From a checkpoint of a small spectrogram enhancement model: norm groupnorm, batches of 192.
Rows from block 7, named by matrix and row number. Rows with one number belong to one channel. Each number is 128 + 32 x the weight over its row's rms, rounded and kept within 0 to 255. All counts start at 0. Numbers have three digits each. After the name is the row's rms in percent of the matrix's.
# convs1: first pointwise conv (model.enc.2.1.convs.1.weight, 192x192x1x1), inputs 128-191
# convs3: second pointwise conv (model.enc.2.1.convs.3.weight, 192x192x1x1, transposed), outputs 128-191
convs1.131 108:151089141164161097095181165147156098169151178108096147143156096154125176110137096052057172083151134134148104097150143143105161164141172163121101149109143135146026128118162140111095119160137110
convs1.132 097:109070140056148151106159164099130088124099059123147081143104150153129162131124112064102159100150111147152158112076110133136147122105149118119185130069121180147155150198111192115056124065152087
convs1.133 107:102078146153123154113091170162152139108114151137168144117212060147177170173139096078112131093131180146114174095101188068140144124146119182160189151095136147122140084078148164114166063120118168
convs1.134 085:179118160089113096111150135125114145132115130075170064141131106134116194097170111127134168121167125123098140106126063157105093112149093147168128127111109136103114073138142106116201057104152191
convs1.135 092:191141157126163166145116155128112120145121089146104098079127123151151090155079127241189170116160146145183137144133123174142199138124117089189077111160106114134122142174112093144093117090151108
convs1.136 121:146156075165133142100144105130149087087112167101110096132147128134134104141139122161099181117156104119116093123175143128108075100114104112147149162113174120119133159101156122021122124133082172
convs1.137 088:121120107085159129166158094098123101153101098135159107167149174116134161178133108093068139157087162120146118080130145159075182100168177160190156152127156100159115096131094147126134121158130163
convs1.138 102:054129098208170146093109098149105112082158155100100165156120087100133085157163150156148157091106188125129125107123152116115139096085173122174128094097147134093147110139123114205178127126130119
convs1.139 103:146096132096150133180115146120117124150102122152140113097133151137150188073123145134141097138119124219075123076127142060116147098121144159134056165111097121095060156147127152180119074178141094
convs1.140 103:108105113093072146095128160106105056134155162090164121118212167122119145103140183144145113142155126126112162155113142109127133135152136145103102096078092144133179124191074151115148114127165142
convs1.141 119:062110087081134136144118193127085104120146113142123159177087135147160183157120120158126089113166121133109140164083071112123148152059106141117105156095103126130074117122117136125092119154118135
convs1.142 094:115138118152156098159114146132089104157140121117095091121111086098141110131170140204230101119110106131096151153154131143152135139093148172112114151168138133158156109140108096097121114135128112
convs1.143 095:161094135147144151099131112096153134065140156082166115140113134112150161078212082091112210131118106191132192135121074157083135129121096118113145094132125145130152135103103136124078112099149128
convs1.144 104:085145098137176126090101160140143142105188103141131115132040176165116106158122121094090143108178053118126103129190156147115187113154098153131117136114086073071127143103139148110102120115158207
convs1.145 091:136106142146121088094122157112166171107215056141107136146048107137152177121158159128138149150140213096151124158153131120147165203128105123219173169127195125135143146190146096132141121127122110
convs1.146 112:113112161186093142086109125124113120090077126090120085113129130136124114141156142175096124065156157171139102072125149069101159135151165120108099158088143127140094135143136168047139132133134140
convs1.147 089:146108157121141087112123145153085080168126163099118134169119103164049151144094174122153116150168112124146136175132066131169140148053126162122134080120074112171142068154104169136121128147109119
convs1.148 107:162132157123133189078128142161146152103096132147147128145094152109144149126136127085144127140130170058130156162142101131123085116130102100144112090119141125122106034132143126138126126125101157
convs1.149 080:074164148177052120180156168122103177135162157175177087154146141172145164164177112058067136138159125024132149147170171144077060095131128137098183130049127104121099100096147126183131139112122146
convs1.150 094:180147122136112089103070093069088108160131143093173102181113104093165148113138109196145110094097170109116136080148088155142107123142129114169156138167151047126126127073140190148137141058166116
convs1.151 112:129185154125114113100152142157155159103131047146182173127157133181085192172156119128135076132125125161084139108133124148091135141103193157112129153111073123113176132149163121175119099151084085
convs1.152 090:108094121103118082145107117092199114202139170116097139151153147153118123131118168155167134096099080051147152177191102115089140166144147150158141104082150179125124131124141162082118084122143094
convs1.153 108:188081130152131084130110099156146081197102120135188169121118108159157109135156138184028062122103156132149104131099150106144116145178200105127114164136066126094089156042132147103163143071097141
convs1.154 109:112115145162132104129108133157204195199151129139151155110073202154126133117089114132162112118155161138146090090106110135118067130144151160220106140147154098169143108218072131114148170126128113
convs1.155 114:169150125099092085144117209123162125123188126150110140144101163113129133127145149149099131145170144090106112137058100173125170182134140197177123133134106136086127117076195175088136118097126111
convs1.156 074:167122120175152093100136127133137154206059091136109103146068144050118167112141156174065114125118087151082104104128137208185126153144166150228098149138129135098144113104084119138150153115133111
convs1.157 094:135125121123157117099109109127197112245153085104119072117087125113125110163090124152117122121103163122145176143181089155147184155163109115098132139130132145148149136169153112120125131110136142
convs1.158 109:124105151126150073098137084119153153156197060129091131157100127084122140126110082108150084108057121149139125160163145059154149113165160097112129135090089171098196117151142176133111127107105111
convs1.159 115:106166136121118111149149134113148141127095123122132105113146169124147142131108127101112163095099146199137128120127163162133141172136109169148177152169121143132152157056146090063180130136103155
convs1.160 093:139126122104115124115113147171187130158092160078102120116075122090109133102131167143134085151128114068113175128142034125136155131129161144119151126096164107136114148200122102140107101128095115
convs1.161 105:153115123162123156087083085121128183166099120135172071075112096106108127064157149098151091099100123135112109108202100099101098159078126104158115130163103166070054128147224072148124098134139163
convs1.162 090:162100128121138145060122084044141152078151139107149143165176117140094133101138157146107113128142123167076202130078155142090113127110077125149112170137115100120145134161154161119117134107116141
convs1.163 097:153095144072169147129117117154079109207126096107133131133137144086158094099083067096129121110114127173201091132077136086137077114168161171103121116191147068111147094168111142112129132070143129
convs1.164 113:110091151147161103129138107122151152172125121153149079054174132109128127100143135066121097152106103139119107154141166138155128112136117201121089125072150148166128143129186134076168132141138133
convs1.165 089:135104138121163109137120105114189174226145098141078085118176129158100134155084174123083122146132143162117156106064109147125245155138129111157119123142103140143116158081123116083099107127129128
convs1.166 101:145115094136164095143136146125111090162179106099121090124073173167121168154146094161123108135160134173119105122178155068174125115111061149144142106123176110081164127176161204161118168130105101
convs1.167 077:120081126119195113184045136110135115201113139166122131163089127208107135147190106151119115114081140141134105150079148163127145114126156173115126056086104119155121132160115117124144151140113124
convs1.168 104:098121115113123122140100200120131102084197166115137112169111140188152129124136054078168131087150135166089133123132136139109166128165146104089107153145132136098090119170141094000101152095166047
convs1.169 101:056082117113123152158112105132123063169124114140148121097113152127120128160151095176139139197147093091167122100095169147078172191132123105091099187076084130088070124122080207057128114090201155
convs1.170 087:099140137174124127175108141100120142070146123098143091140052203154134177176105171159178095098069065131153106092132152148130117127142125173109151128148158139103146144071081122080144118108095144
convs1.171 139:160146103131062153137113206130082116191092158171136154129131131097135203137109140163141121128129088151102128137120139076139171087148160174105198163145130076098103120154176116130111146101132146
convs1.172 110:163108139084115115149130153119184128107161183079098178106136052103211114136123075146124107146103080133060133170146118158144166062127086128167117113138080114108218104108128104165161104179129151
convs1.173 079:154101220066067085135093132143113180115083153141174116128160100121142091141108114147126144153116086148068142111099161130114116100124165142139165148135145099152139163153158118159140140094159116
convs1.174 079:157159121136088136066074149151091100151111098051178143131108146048207115163126156131103109127086123176168122121172153070169095114154145140096109156106133161105172099158190141090153114139186092
convs1.175 112:129159129071096040106127124129050114124121153092144156125060079101137118128144119098046105105113167134142120117173102119142126113169145157112182101061100166100138135161125131099136150107114151
convs1.176 110:115150155113117073142127121106093138172084121169084140104088133146148191133069082107103116136183124106118074138148223107208156152142172141159078168197133081154113120129081137171083088085181140
convs1.177 083:120099114128102109135134095121138125127100116107067141097157144105135078108150102161161102164143081078156148117204169110155156146095131111093151137150122125151161110160102126128172128117181130
convs3.131 095:126124100169132159165190131138155081150065121109158145138106120131126157124083134160190110119095150111089090118149166086120154119132154188147078101128154114137153158078158157108110146083114087
convs3.132 092:092094149097149101138181151081143119119087170142113162144199125071137101148123174154140169162154108149118111140234112158122171119146134150102176123097114111196174086158167149131146143175130104
convs3.133 089:148082112117135251136142087094124088109140191138188101169154124089140100125168120090093108098097156125135119104132094130124077105097141179097178159126133155109111145153133158111149211098134118
convs3.134 089:154109133114155136108101135087127106152096115135101190078125183151057146113123121175152094131109124102095120109168106154138149118057117170071122105138158153177109135123142106118089086142162149
convs3.135 096:113099118100164088130088158108129126113095149127148178116105077128159032117113114044115096065173133133133130109119156154122132092145133099194155121124132121085105156116111178014094194108131095
convs3.136 121:165135157136087111154127131085131143120112091140082172165062106075108138125115142091199145119101126104148181146155184065135100138119141128179099134119211127131136106115089126106151118136112097
convs3.137 093:112170096146089105058096112182157152109138096097160118115183077075189083109131111061126101201141157134118112249105128140149140093170110147095123136099150171154112145109173143116128124135138129
convs3.138 076:114134146130128175110137088165110108168173114138135114106146184167083133147140176179146136184146083174101108132132174140133141072127161104109109131145116129119095131108145094110049005095105099
convs3.139 112:114104154133116118159103054137118133118159185122113119088100085123186173138122142095140132194110128133131134094095123211151132065087153158088144107126084093170079121123151096083092092081141104
convs3.140 092:166185143166082122113133152129146164135177136138137127109082100129102168090089100070111183151120105134132129085120121122087096090103078114102130084149136044160096115156097079033044127123104107
convs3.141 107:077145119150146096142116137096112112080103154148070110097114078136114104160100142152103139170133145121194158123132154091132136150132128140101156143147013096138109144130184157087115102160163138
convs3.142 102:143148097145151097152079140096170097090106095100136091067152128154138118067094170141116111081147088102115124153147144117126125074138118148122153164139180096118106120133142126105161074100132145
convs3.143 084:157127103122124124134157138130082107121149195069188152163154106099126101179157078135098129117062119069140163089111129110166131077146099099121130132155142175096143193118139117152178116139182107
convs3.144 101:164111063175148100115137203103197126128130117150176157207226139165154105084145161069166114141155120100146073107139121078124110124128103128110113141173128182101102074117103115224129133077066121
convs3.145 098:168094113158212212103064081157130130125168133168132095130141197151116137135072142062120132132115195111097133104123180132164138108214146138168127144086141142110116120121113140166103095157082118
convs3.146 107:118125157156092056170126151140090059133084102135132154130107123118170107106105156113126154084113102069106103134144148112166162156112152196104126126159133100145091079144112109081083087164101118
convs3.147 087:108158162139162112155102147169162035142161059116106131170196103157229156130164127113138078145128139156110140129115096126161086200108148148117119142067155124045152079125091161102129129097147128
convs3.148 092:124062165169106137113062134135153065085175150114142114107130142155122125153151130138130071094084095126131107093158116065101084107110119085096141144137142120135000174198108133103123234126115117
convs3.149 093:133149118117125121102156089165146202115073182089114125060108126131061122106167117172153152147127150114139107127104097172167157157119103150146152173110169074195131166139125098170098132133153131
convs3.150 110:081143197067044109192180072224150129123108135096135109144101200102172124145126073122083086124128159176129077136095158138078042124105116125095126068141126123119083125118162161105134107115125132
convs3.151 106:115123178133107152103099062113146079111130126133083075143049117136140135112097155146152165137118075098145165083121144092090122075080067201103142131095124065160118147100089137118108066158103160
convs3.152 101:118134081120073094124133197095149179199132127115141103062084172114097183127145116200147149073107097096122122070208065051111131153124109146198148161136096125110155112173110190165171163106146166
convs3.153 103:128096139122127119117153175132111128164148115147164114179120203142069158099139085143163165110149102139130164130164127202058139140131064112094117114123135145163111127183122122095105092135210124
convs3.154 108:142074148108153171097053101103111113161153065110146095114090135167136142180120144058192135158100181162144152149148142126135123140123106101088156099179107154132122092116112110125113132160187135
convs3.155 102:147127169172077161176072097135107127141119193123108123131141096134140111096126151103116120163126126105137123154157151156158204160121058137138193134143108107112046107114148160164065150198112139
convs3.156 099:082083192112155176135118109187137149057110103156160150077076133165163100110099145115146127107098152147133128101131109191110134169110093064115049090076105148085111115119152118138144128086107131
convs3.157 091:163062143092090132148106071083089112096128084106113128102142086144151146178170129126133192110178142117115110127163108119106105199111128127127145189143213108090158110132112158128130131107112151
convs3.158 096:104119114095115107100109090139163115182097151124114182138153091078092102105148114123168189178127145106141097126177072082150137103122201088085134125067122136102139148116077132165132078093131147
convs3.159 108:179064050086115113078109135137128149127120098175119211134089117080153107134138124137140156186131108177091196102158165074096101078068153136135092117159090104104188179159149119054123143088082147
convs3.160 085:165110162132100114108117144110139153127102104185165105133107069079123111083161079124157180122157138144130075140183122120112134110053136150168093174097084151152132203107123106088125161095111154
convs3.161 110:114146149160126182170154114134176208134098170122109084149147140131079129125162093124162123084119130144118158141129139160163113135172157143106078156109140132065135139162116074058124131099130167
convs3.162 108:094132175127083126168161131165169100064150150100109147090145176157212157148128102173093099148109131064142132151158121098123127088153087175118107134147128214180111102123166099160129145094167125
convs3.163 105:110078083134160138166081176149106098093168180140102106137140202194148069204160143133124071107111155130139102112115147172110121137099063163143111110220111176152165179141071067123146156160149152
convs3.164 105:189119193073126139128069123109128103174183151106149108159099153124070102151101123044111140160088094117110141096128110094115117082176094140143125126145151162105128074132098098098102112137100102
convs3.165 090:158130132176137120126040162138161102118138082144172081085135087131128101122106125108207136162086083087123121144220081096134090178172165125187130125154111114126115111147117112140108101113181124
convs3.166 106:097155064126161126156174144098114175092085143104118141112154111113163081129157083053136116076159107140119140151143133075115153116147111123118176118123119106151159074091121153144144155172165123
convs3.167 097:135128146165102138136092079168122106127142139103162091095170083144156176112132085165123126108134094115151126136193141111134090081122099078127190107164147176109123130062100145134127181113123142
convs3.168 100:145118188131151160178114194094141066138089118137168101119086088127137043124099140128137126081112208050130192141167148111121105133142149106139095099139133125114122121103115099088121156146123094
convs3.169 095:140183183076119129158117209131111170114166142153156096171198082177136121172122167114174160136184084102114118143166162132154111110120187128091111116103147128160166170154184164143130123134114062
convs3.170 091:132107098137142090135139167161128076149153096115117135155155179148111126150139134060154112155180159089153104183149105122151188151128165144109126113210090104177149100070110116204163082112069118
convs3.171 119:154108162112040150129181105124107121125239063139069115086130128143068057117098179100127103159085099146144113115167129105082132101121122148127092096128132136146114111130159109128135117137086130
convs3.172 117:141149116137120097122095151118102121140097079092120107050069078132189111136088123147096136104131097092156114091089140186112169118130114153122133189129118131133110115105056142131175144120117107
convs3.173 083:130141102131156138111100162153209126045154235129147100159146144135106164123059151075110141190133079179111151178159081110097129078072123152093150106131163175161067148113147108098122113166175157
convs3.174 087:097067061180127130119149144154157141102142171126128121127121155139134085156118125130155077136086096105151119145111123130107123142136055082097133098195108139177167089180195158120162119157139139
convs3.175 117:097167171111088130192119134161161145100091195141134123129149087171161137105123149162182135102087097090121105140145166094165125149106157205129109082185162130122121168138121130111082067124136155
convs3.176 103:113113148078117114164104194103171126219151204126165166170116112137146205142126107095161132180141204154134128155150167138118154167105133091124195150123141057101161139141142149145183184066130121
convs3.177 091:149127103155108146069149144102122119114128101218105132124111118090122148145147100117112105087091088135101129129060108172121129151156064159135185176124118076103146196148144160100095172093192110